Rows from block 3 of the text encoder of a small contrastive image-text model, named by matrix and row number. Rows with one number belong to one neuron. Each number is 128 + 24 x the weight over its row's rms, rounded and kept within 0 to 255. All counts start at 0. Numbers have three digits each.
After each neuron's rows are labels from the 100 texts, of 14848, where the neuron reaches its highest value: "tokens" is the input token at the peak. Only what is clearly more common there than usual is listed. The data: drawings of small networks of dots and links.
# fc1: MLP up (text_encoder.blocks.3.mlp.fc1.weight, 1536x384), inputs 192-383
# fc2: MLP down (text_encoder.blocks.3.mlp.fc2.weight, 384x1536, transposed), outputs 192-383

fc1.175:084127128143114090128138128128128121140071128128105128139128139128130142065099128127188128168141167143144073178160098131128168177128168131130119180111126148130128119133128128137165082136120104117128160128129128185088144104154128121128129154115119133132107128128166128161128141167066119120123129090128128091141128101138128128108157163132126128119128092134124128119173128094096107108095113091128128116160187165148141128125080099062132165070116128128095128177137133157088133124146128093130159128155114091128128128141141137124154128125101125128110098166128115108145140128147095125
fc2.175:115117124160116135145121130119182128128128087122140128112073128123147177144099128128147103106120128081128172112128128128170168154170149128130132147067128128128154128128127130086179128082167094128128124128128128142128172128111131115078110126128101137102082134126128136101110139124152147132179128111128133128127097049081111128124110115128121128103119128139136128203136148085086114082128128139112125125160164128115137117138168128128089104128154158115103118117128105098185128139129164174154128166173161128128132157173202156128128128129128161159128121128134128128128200121124076134
tokens: "1"; "9"

fc1.251:128096124080073112152177128128137108136177128128117164128128133137085128109180128128103098128115144128111128109101128175128128128128120097093138159131128145085128127121136104128116089128091141148113110126128116150150126098120161158128142128131128128119141128142119128144140155128132150141131128085096128133129128128126128085110129128128079094128128090104156103114137125155128128171068144128115144128128174128173103135135154128128128148082105048128103128111139128163119128114066150128128129128128128128106135108101128201128155128128118153107128122120116134090128102103156142128
fc2.251:131158079151119128172149142128128162110128132128128143128119128158128165160123171142123186083106135128119128128146128129165128128136154140075128128138156191128128129093150087123128092112170118140208128128127101150128128168110128128128140128128152128128128148115159136068172112128167146145128128131105128147128055141099117128095073116128128128156128128128108095089110078100169128128103124139108112147140128128141145144128125128158126128120108128128150160128128115163086128143116127082128103128127132077128128074128114101145057128128128134162144114086128109141158152137128139127
tokens: "1"; "9"; "8"

fc1.627:128096128128140153160100128127128147128173200126161137104157134117116110107091128128128128107153132122129128095111096095163128127111128127111054091102115133177121125128123123140093149144128090128097140128128074128175135128128164122110128081175143128124117123081130162128151146135136156136126122158128132180138191148128137128088087107100126106077136147155128128128130108125128128136117152158152144128140157128069131106128090165153104131128144128130128126128128146128138128132128099128107123157091128146128183128128112130128128128135077139099060161128128122128072158117128133128
fc2.627:175033121135111113128115113189114137132144127128170115133128107144088128093137132135122128139128128143091167137128128128100143158106140091168124120120081128110174093140098128128128149067081149148138128107128124169152155108108090128137128189059127147120173128123128128146100144151076134133106146105086128128153130128131128077120128180103126167144180154118109151128154102146120156184124128128091109123147126144128119118119116128114128136075128135118128096152128128143202113128111128182128107128143102128126096128128152140128078128154135128121103095128132128091128120132169128177
tokens: "1"; "9"; "7"; "8"

fc1.285:178140138097144135091124128128169128128128064120128092055148128128128107143155128115109128156146128080134104128147128131150153076124128157200118128133128128128169094128171128128128120105120151106109128128064122153144102128128134159163128137165120098145175171157128128156192114110128128069093128128110134144128156128133128137128170128140132128142086112128104128102150119120115132128106124154120184142110113128119136124128128128197172106101098165128156167128143128128128144128128097182165186134128108125119143187089152128104078128128161128102128128102189128086126128178115128128
fc2.285:115110122128127146128119122099078128102127116111114128128159128158128131167128128109158102128128128140147114080128142128101078154128146128165111083117129128090120149159155134136128128128128128164085128125128128109085102142106170150128128102161142137128115140122128128091142059128152093089128128145128081131128113128106134167127164128128148128072092128146128104151128117131128128102114128135123112191128114117113128141128165155157084065136128156132097086117124142117128156128133147166128154165148128119127128118128119104129131128125165083128155122128132128128116105128167128144
tokens: "1"

fc1.524:141117128109140143136120098128128128114182128070128128096118128122054155140126100116102110159128111095175176112139128161125100137116101108128096128118128128138111131127142113159111163128107151107092115114135184102128118111108132097127128199097099128102131128128105128118113128136161128176150128136092088166111128128096140128117125115114140131165128104155159135128093097112125121164119128128135163106164143156096136174128163126131099074125120120115128168128108128134118128128108156123155128128128135095128132128142126153107144078153162098068128128101143128149139128128128128124
fc2.524:138128138131128158128160154173156128128127128142072128128126102128185140145087128128132128170157128125091156107111133101120120128089113144085128128135115128128128153137110128057097128164126088128128133137145128128132128133195128141101109080153154145128113128128102187141171128125107159118145128166144148144100154096128128111141134123129147102128132128148102114176095092100142128111162105135138128128114128085127083120104108170111148107132128128135104064155130128129146168107133128128086126070171101121084205128076105121128075165134118128128139132115136128127156162094133098116
tokens: "l"

fc1.318:080130128128128116134128087128128128128128128099128128128131140155128101167124128159128128128128128152128128128105144128130108092128128128128052113118148129128186104128102128116128130112128157128128111142168098127128152128143124128128099128117153142137097160188128111128149146186128128118130080108128135128128128148128128128128166125164106146128125115143128103138161171092174128106128087125100124112128100140128164128107215128128128108128141173134128128128159180115141094140114128128086128128186128135130120128128124102127128128127116128117128086128087128070166169128128143100
fc2.318:035128107074128193128111138105128128128128128172128099128128231128150153137087079111096167147141162074127128136128128139145174139102137128110079128133101172123128139128128164067128138212104121117114168105128145128132103127152128141125103128101128138144128128183159128099128176171128145128128128136138137128128158093144152108165150168128085128193146080174128128128128140128128129128109104112111128182128128110108116128139154131128128128161147169167133130128128147121160087144128179124107128174128128147114128128138128098112105170134132162112128128146128096136145141135136105133
tokens: "8"; "7"

fc1.565:128128135128120131118146131128128160128127084128135171034121128128098150184212128145128128128038153121128128128132125128056187128090152128125113128129128190128128126159148128128172128137128128086128088128128128170124105140093128148105124128063128128121128128139128128128152081128128128122128139128110156134118128128128121172120128128199128128156134108101143128169064142101140122141128071124128109145128120138128128128102145128131128128123123130128132092128117123104119128128128135117142094129104128128093059171111128170128128105128082131128118128128065128145148128128128131173
fc2.565:128128128116119143060128091088094128124128166128156128132200068122135128122191175128145128128125151106084131114119128201127151128108137119128128128150128128128115128118128128168128190152207120148124106132049128092128128128128128107128132128128118128141134178150147128184151154128128114128128128109143141133156123084153127149118128128126132103129128128179137128128132119172114195172122128128163128128110128128143128128080128115152128145191128128142154159138136131128137131153128108118090107094063096141131185057128136149068141149109137142128128128131112128135128137147128129114
tokens: "p"; "8"; "h"; "d"

fc1.45:128182111162128134128133127128106155132134128125128142117158159128152156130081103100127160135128128115124139126153120124128105128084146128138169174180128163062128128155128095128144124130136132132166118190128108128128161117128128145130126085114112115128128128135158128128107133106128163122108128107139128131146128131110148108174137128128128116128133147139128104175128128105101130159094128100078169134128128128157128128128092140151156165055083059136127099077121128095153164128101128134152128128128128147163128128112156096134123148135128170106123132109095125099109135127128128157
fc2.45:036089128105119100128155125128128149111128109128145113068128121162118174120128128127122126128037148128099182170160091062135128165155128128111140139128148137165128113072120162143128130128128173128091128119178128114128128128133128147128158111102099159116128133105115141158157145170147128139108124128166128128107128078074154128183128134070128136128128132089148138148128128161128128128129133128090128158117128128128145128107128128055155131094128141130128128109074163146154149095103128128128128118168128181168122127104128147097128144149155133119154128128124153128175138099176102128
tokens: "3"; "8"; "9"

fc1.587:119128147128144123152135167128174107136128128151128161128128127119128158183128128079148171145128146100145137128107160128162087182128184129090152130078128154126130161128160128115128165111165128113088122090078153137163160167152094143128105077128171141137087128150108128184104091142128104120084164126196113146103105155128116132065117148077145128121133128137101128126095128069128113132159145080091128083137133128098128113107128128076183135128128143112128096128150125128128128102128138073124128128131151128144084175119118126128096109098123128187179096128103158057076182155101127120
fc2.587:128122103128128159144154128128128123135154128128128155192132101128135129128189100088075128125128128128072121193128132128128089102132158099082099155128127128128128135097128128128076112119162128144084146146128128059128176169122125128079131109128128128192133128140082128128128140128141128128128117128128128122127120101080128123128134177139128128095080128109084128095128075128128148089140122137128128104131128108144138137094128099157128128121156125141133128128170139130110104151114128128167128135140147129156094183128128139147164128128128139117157104121147143074128161125128159097
tokens: "5"; "7"; "6"; "8"

fc1.428:144164164128106104107171090110128128095149142180147160149126076097147095109135128126125124095128148087078113128158128179083180089128128100137145128128124080150111128139169162129113103141121147150128095156128128143097128128157184128120156128145173128108092124136132124121128180129121144128129121152128163128162128068149128140051102103102133148196121120128117128158128113152069127149094128094124097128128128110168153182128125124128103172128128128128128144147163141123128131135152158158128125101128128124120128135128156162071128094100128128128116090142169108128100128121072128140
fc2.428:123132097139124123113154128094085149140082097134130139163157131069123094141146172128185110105114124067122153118134128102115155134110143111166101128099079198111128104114128141155092103149128122114153124128128142182128128144110115188128115049128121130138117128128128142126128133091100128151119179150151135113108127128177097140064114121128122182125083174115118131049114097137128122128104131104128128086156085121162128117066101128090118138130090128138128159128128185128128128130128107128128128127074116128139114180128135154053122128162128128107133116117172128161127124141128128188
tokens: "i"; "g"; "<end>"

fc1.57:128159123123111128158128115135109097128128084144128126101118145128128116110119118119126128107128103134128123102154128174097128128093128121146128090100137128147087089162138162201126129148091143133098184086137068128139099122127128128128132120108155138142128116132152122128157090128144102106128198142149128093082130122098150128128103139138156171124146128128128083128128148122104128128088105093084128081134131128154103110108128126082128142128139158128132127102115122128071143109128128146114128176128083168158128121124138124128163143128142124128144128123128081134098110105128165137
fc2.57:128145141120128150080154148137117123115135123114124160128154128128147113123128095101128122127154148127124112162128099155128131152137068085097125101146128109175128128167100128127170123105108132124128077128145128176128141189105117185128140128136134158128143165130182128144118134120083106114155162137134129128108128148083178098128063104135128128120131128128092108125146124135156082154140090128128123088132124126128128116094079128104128064128138135142128156103085128098145189128128124065151143172132128190141154128153154149087128128113101068119144128128124117128131128090105163139
tokens: "s"; "m"

fc1.2:146085128110116180136110128101128113120125122148192128153104132150133128128128128135129175075116128122139128105101145149124162129110150117128128125087084127156088127124128128142160118119115128160129127153147133181139097080107128177128121115128128128128128117128128112107102128146131100128086128128128137128135143072095160128096128128129140128129115127085128103128074149172128134148121128128135088164105128110146128128136134115128136128128128128095145107102086137128128118128169128125085128128168128135125128128142139128128136128133123096118087118106131128138148142120115178204
fc2.2:100144166125082128160152128144128195112101155128146128169129088138128168128095104114129132168128133108128102121128128087137128117128147128128128146125120128128165115108128127128127072128105128114128121128137151142135128099128116100089111128128126159176137120136128140112120176128125116128145104128128128149128176114128114121128153150152136128128127167128128157128128183109142131074128128106128135128131129144128075128158128108128132128111113133128106082199106122125159128102054090151121116088102128170108135134160114128128128067128115128176148160128174128134128156128128142173
tokens: "6"; "5"; "7"; "8"

fc1.749:128160134139128122096128134128067128128158138090106161130152135121148168118128102147128124116149128102129128125124128148102124084147133123116095112128154131130150116128128138207136154111128081128144117071128128070128128128128128135128170134127128140128128119128128128127130128162111143147078101115134091165148165128188128095148143130128148081147102128137100128153112128130129128149128096154118135116193108128140127104128129128135128107097117132128140133189125116076096109180074128128123097118110162132149122153128165122128128119088135129161076149087114140110125128116121082128
fc2.749:122191117128175128156107103128149140144128128124128126127143107143085127106128139119128143092134121144115147128080128142145128149096163167103144104104126102128189110128128144112152126129063151125114128126160085142128114157089097158177122115127169121093105101126149127119122100164128149140145100150113120129121136142106121128128113128131133127146154119103146112130044089123110147144137086128119148074138133128133128111140135100119113128109158154098128128124128103079097143122157110128110128133127085145162088180085151108146079128131138118172115122128128152108132128119126156128
tokens: "5"; "7"; "8"

fc1.165:128128081128125187119121143128128128140168150085139128148094116182151108128092128128122112129128114170128170131107111143128139092128112125165067134128128128105113128128133103095128188105128116125127089126110120097128128128159128125128158128111120117134089128142144117080141190150145147128156128108117125114081101128108208128129148144146180087128153177094128128128115134137120083128141127128128124128126167134128128172128176122161129042128159128128162166128114216148104128128128128128113119167161106140128111161119146180116102128128128144093114169099139128144093128128099123109
fc2.165:128128166135128115128128128128146097128182128128111136128097128128132096128128158177126162133128183113128112107125102150152128128140128159094111190128117128090130153123099146128128128120117131128128128126136107128128100164128128128112136109134201106128088128128124068115170105128131100114132106092191107160128158149107106124128176160128102050128112128106119128144128126156128130056128091128118092138128075128114128128108105176121122115104128172096162140115128128150128128170109145099128133128141128135150153128089112102197124150128107156110100100128128162132128133171087128128
tokens: "1"; "8"; "9"

fc1.393:113128106170141128128119128128112128165171128112130161165128128119128128128128128128148119122134123128131140071092104094205128152128172141064128110128128137156122076128128124137100128128128091128093139113159128128135167129165157144128128128123136119128128152128128103128133128162066143096128128089137158073105128126137117128076088128158147128115131110128128128128159128128090111152148154127121128153070150097178130081098110128059128169128133148130128128185128133179139108094128128068128137161123116128128128149114104105104103158086101119113079128123183148133128145118110050128
fc2.393:128089118161141158173110128128096128181168143050128128185112128128140106133136090120090146128128128127080145148179128104144160136131148137094124128141128132144122128138128128156100128129101128172119078128128160089128128128129137150128128041138133133128137128077128128099128135128112173098115128128113128128091128128128136165086202128128128132128128139101128116130128170159123107142128150126094125128055178098104112119126128128093071157128128120128128128133128128128147187116098128128128128122131128188136128128151128098097122102128141128180129120128148131136104154128140128126
tokens: "5"; "7"; "8"

fc1.417:147125128114128146128100135159128111139121130163046155156179128145128124128107074138154128073128089128086177128110128157128128128128142139128145131124128077089113128128128092128087097088191148128143085167128140115128144144124128128102128187128094131113179148128101118128126118121128150102135085090105128100143078131104170091153224114135128102128128128125128132119122159178093104104099128139128128128128134128128128128143128128173141113126128128130124141128131161154147156128128152130128140140110101128087128076128094102128128151119129098107128179128119109128128106112128080148
fc2.417:130128128127128084117135171109128128128146128116066086113135141162128128128137169128128146111058208173128134177090104128110128128212128130128129117128085110165142144152128128095100142092128128148126115128128151128128128128128125128128130148094128170157084128131097148111128097093153156119143164096128077112073098128099152122128171140145156131158128142112128161082151128180042124128086127070136163128131128128126128128145123149154124124113129113140136159128160130132150118088160131109110172155128108119128127128128071106128128096112141111128128131148133114114162126104106096128
tokens: "h"; "8"; "1"

fc1.266:128117161109144128128128129114117096145116130128119135123128128117134146128128141128146141128121128131139155132133134151104112128158190154128147137128129132106103126128092137152169149118137119143128109102127097129128090105085116123135077137140108159115124139080106128131085159117165146128101096128161146166128128134128124096128153133132164161156128128106133128128144147128128117171128126147128128128099091103171128143142128132123143128055128136138055118149055115163099082128099164186128128128109090173128150139128073128118130128124152104126160180074149128149150099111140128153
fc2.266:099129116111171103128120128128084128128107098111102173128128128124145152097128154070124142162116156077087148130133116120166115131134153128127113128108128122080164128142128181113147160137102159107134128125147114107128142148128128128128128173102138117127130186128134145126128119119128141128109088146204110127089110142095128090087129139128194131128098117124128085135175123088128128155166128142128148153147128131180123166183120118147105114128128078159068128155136136161073128105128160127161117156115128169112109128078096121128128128098128128128136151097128125158157128128182135161
tokens: "u"; "k"

fc1.433:111128089128155135100128108118099183122128122128110123112136151141119173139147128124140149128169128143163166128128089161105128113105113128128163101120116079107170191120144175128141146128129130108131166163142128128151102128188112128126117128128165141174140136150125199128128128143093128128162128128092088128150147081091114141184128109142102128128106128128110085103128138079151128109133128095128142121130128152128099176123184160142142104160128100134163118184142099079184128130128128117128132128126126099135156130133124134128195091139103135128140128141128128128107128121116117101
fc2.433:128091168120137178090149103122129050125109084137124165148113120086117114085175128085138180112146151155112128172109093154128119150161123163126095128132094128128128152141114116117132128146114092109103096110128163129128147128132140125154087128186094164124133088128122128128089098118128104150132168128088104128144136111154113100149094107128128146131117154066103156102154147104121088109128137083116137134126092102061122074121105128124071098128123090146169132115128128150093107115149077120139153090153178138180169128140107163113173112137166077116128128135128133130128127128125128095
tokens: "s"

fc1.547:109121124143149081128124150124117128132156199168128102117128159175171089128128128128082117128083107089158073141128093128124116128081128156116113128124071112197106098139175161133128154137119132123153177128104158175096128143132128128128128115143136128128128128128127128103149128138145146128093124197126128180198128128142143130137169120128150174133180128149142133150178128138078136125101142131083109141128067101127128122128125074123129128150078128140128125149075128128148107176109161125128128128128088128128102102100139090110176100179128121128128128145100128141128128151122168128
fc2.547:128128128180128117141114128116110116128164128193145135113128128139129128128079137110076079157104139136095128162137128128128128137128128128161118113081126132140128128205128097134124128118138128106105112145155128128128084129145137085155132141128128128126126138128140098098123104128093092128128128128166143248128143102095141128071104127165128127128106128188091157132135136128128128128089135128101128128120093128079128090152128128128173128128128109155128142144128179102174116113121149100182146101151117111104128128128143128148186168168123128128128123115128118128073124073103128051
tokens: "d"; "g"; "i"

fc1.452:189112108102092134095156124124143074156128081128130128112136120128081134108128091097128114128146176130125146167164108105128125125128167129193112128121152128136106097160137128135131101128128101128152116150128150133128122163128110162128107141137089119099073156128105128098102128128128128074150124128089119123128128128114105128128128104138128128128127134148128094102124127122168120157128142153128128091128141081208154101128097128192118128115128096145128175128103128129080110128128139123144114144128109124128192128104128138112104114134119128136120096104142116128128114181108128134
fc2.452:143128128112128110057128128100128128128102128153184128155168089121117128128087089105163128128173175164103123134128125128115128128123139087140055128120178115128141128128128152128142074134128128128128084120128127099131140178094147132118128179128128106154156131141128126128166139128147148128128154128126118064128140091124108131128097128108190076128088128179128128120128149098128136145145128085159128142147145115168122114134113117107122128128128128150103157166139128128093087128115128115128135175141128128128157128128081170128126128176112117128125128128128162080125128128157129124
tokens: "h"; "5"; "n"; "<end>"

fc1.352:144128114103127163100145115087142121128128097098167115112128114128109128140106102167140128128125134128189128121130128128127128128128147127152141143107128159143102120104148149126157129166128128109099165118103128145128128128193107088128175128128113122082128119173147069113140086168162149068128137132109104128120112102128128128115192110137127125160105118137151183046099154129128128160128156101128100128124128140128128128128157080132058178128107115128180101165115128128128130132096151149100138135138102078128128128145127133157093128164143155089144139123127128216128156122141128128
fc2.352:106110123134143119114153148128128092128149125131133128188117087128128132116128177167128143145126121128116128167145170128128105123171104141136128130158153130094149129128153116068133121128068134107112128113132110113128128128137128147128145098132145151107126109107177113065156119133128128092128156208128083131128128120128123128145075128123079128128074091128181128128188066128114130154128128128135128235116127112183212128159150155134100137128171066112177081126082128115122117130168114178128128135141128126128134128097128076069128135146128128128124100132123105138168128128110128128
tokens: "g"

fc1.71:151128128169159110105128117122140128159160128128128122128132112145119103129128104128122128069113106090168131077132106157163165157128128118093115103128165134194109128124142075166104115128143114128110140110135105097155128116144120128132188156144189128128128128133128150126066153158128128082128108126136127128128109134175128138099162132128128128128150109099128112128118145138149128147128135119142159075143142159128110113138048115141142171118146109132137095128128126128119128113077156103101128128128128132119076160128108123119167128128136128068128128118116144081128132133111133168
fc2.71:162126133142158097117146100148181124150130114128128164118173128128090130128128128072152151059154145133120128133126128139151150103135105128128147128105163088128128128128128072128088128120128147144131160055115128042134118078108128127152140136184148128128117071137128128103102128128133125128105128116157112120140128176099193167128115128128128128169128137116128080145128132128166100098155163055093173103159128123128128123128105128114089130138131128121110145111100110141122107115130128133086096128124128088128142137092120095128123149128127128142175108128160109124139169138174128129
tokens: "6"; "5"; "7"; "8"

fc1.401:131152128113076106166101116126139131124073152128088128131112160127116128151147126142128104173128128128102189112128128141166132139084128136128116176118168146101131155128128155169128151123114112146088115099153128126096128154128128120128128136156151148125157126128128101096084100154125154128152128157123107128145102152128128128128120128128128128128129128128128126080132168131128073143105128109147102118128093133128128131128128152128138142128128143102169133128155135128098136152128088079128112149155139158087055128133176098082156144136128152142127118132140106128097081128148128105
fc2.401:128168128123103070098126158142178135125136154128095113128128118128128135134133111166143128128110128118143128079128115156128106128145130163096128155128128107078081168162128118142128120161137134128128164128151136128128101128170128136128128134118128135100170128178158125121126128143099109153144113128105128160132128067173181128128103128144216170128137128138128128119137120105142128110135128130128066128088172152151092128128126157102128128089138101154163144151119068125128113128105128036065109115147084159106127138109177140086128108079141128169128128167121117130128136122128107125
tokens: "2"

fc1.170:083128168100149128128133139128168128137089128143128108142130139128128118103076114128113128160128190142130064138157133128131077148128201159135131161151161150140128128128111111168128119128115112119126064100128095128102130132132096128093094153167128140128128095085128138130128128124152128131142071128128092137128159128159125144142128153125128110198146093111128234151150100154128089171148079124048136149112126137114105151086128128083128126128128147145112128147116100109122137128153109128138128094098128128128133114148114114134134077128128133140112183120103186128128128128151128128
fc2.170:103187123131118128128088096118159120128128128128128108128144128148109110113128131128099103144102128128139128101147174128128139083087083128128128133128147128128128107077128128128128168128100128184128138110094128103128114084128128174128098109128098128129128117138157128140069095079128128119128128129093097089110090125153130139109157128156185120128146054125119162064078091204128128105128096123160088134131167128128103129106161128128137128214104159101177146116128099128122137131166144088128128137124128127128099119128128114128110157128128128149098111140128128128202118128181115125
tokens: "g"

fc1.248:116099071159125087152124128128128183128142070128112119134128128127096188113151148111112072128142125128128128152129128128128134162128128139189128131128119149138133143169128149128167110125144128116128135121169121093121128067157128128124100162120127130128128135125104102107128109128091128095128081122140131128120166160142098179172128128128124079086128076128106128120108134142124139118110128073118124067111121137090095132128123167119105158128172131128188135128153145134109100176128078121125128157159128087128128126102128156128203100128145143096134066133128128163128129146095168128
fc2.248:188128128104131128128128128077115074164108112113132128111079128128128128145138158117143128142128128128134149077128128045145159170132128155140127118090164125083123120192128187128128128075128134073148128181149128171128129092128141141138147128113153118129104158109141128132128130161060128136118180128128128140082154128130119128111159085128083108128128128128128128121128128114073097128134123128138128105152128124166128128128120132128128095145124156112133128128100128128128152130128111128128128154128128143119104118112151082106129128127164122091117095138128128128091123128107074156
tokens: "<end>"; "n"; "i"

fc1.364:133065128175113116147139128128096141082128128162078162124128141127117119149089137131170128170092138128133120105136120128128155139150187151128191141128128123098116104130137128128128164128139121094159155162138120151128165096183101132115097116058160128097128128107128173128128095147128128097128144101093128102077128191147107075116128129129128160135186128137128128152136128137128075191158128128132165128128156146145159114091135096128128113141138136128128080128150135160128128106128128140108156138128141140128160138103128105141128141122109128128199128128100135121163128128152137128
fc2.364:110072128112128128162156128080100119128128103099085095127162119120077111125116128128201132152149128120108157135119128128128098132128128077128131128119152199086166128120113128128141102079128153128144062106154119128094175136128128128150088106176128128128113172128128128128128128147092111128128164156128142120110128119062106068128138128128087128198128149113128128171140145128110128128180147128116154108084128128115128083134092101128140131128109107151128135128101167117146139141128128170132148084136090128128128084145113110136123162128068160116128128194096146137147198128152184149
tokens: "m"; "s"

fc1.505:117116112125128128154116085087127156089128128128151108135095105128128115166129162138129141160128128147128174093140117128096116128104080142128136133125133165157122128128088128115128117133128049083093093136101153120128128128143092164091119171128128081128128155128173128093128117142180128128128182109111155128142128152128148139164100128129090128186128145097136128135072128145133128148128155154145096128153120135137138121126128162113128128128128074124087096128108149164110184128170087128179129148134152157134148108140128128128166133166111128128153128116119128128128125128128094148
fc2.505:129059128141128128105128133128128128132120115101171128079106095125133159146141172129101163138128133154116128131128102143128128145122086145113128112097128116120130148128111096128128128128168107122128128121152128128144124066112128128134170128128128120110128128135119164128194179128104109149128106130155087168128135135159136128086082128159128128073128128133128081154143128080128094128115116128162114128128128128128094128139145128090133120136152081125134133207079128150152128142128145128167124128128163141130128130128136140158127103129118063092128128128129142128128123128150132113
tokens: "e"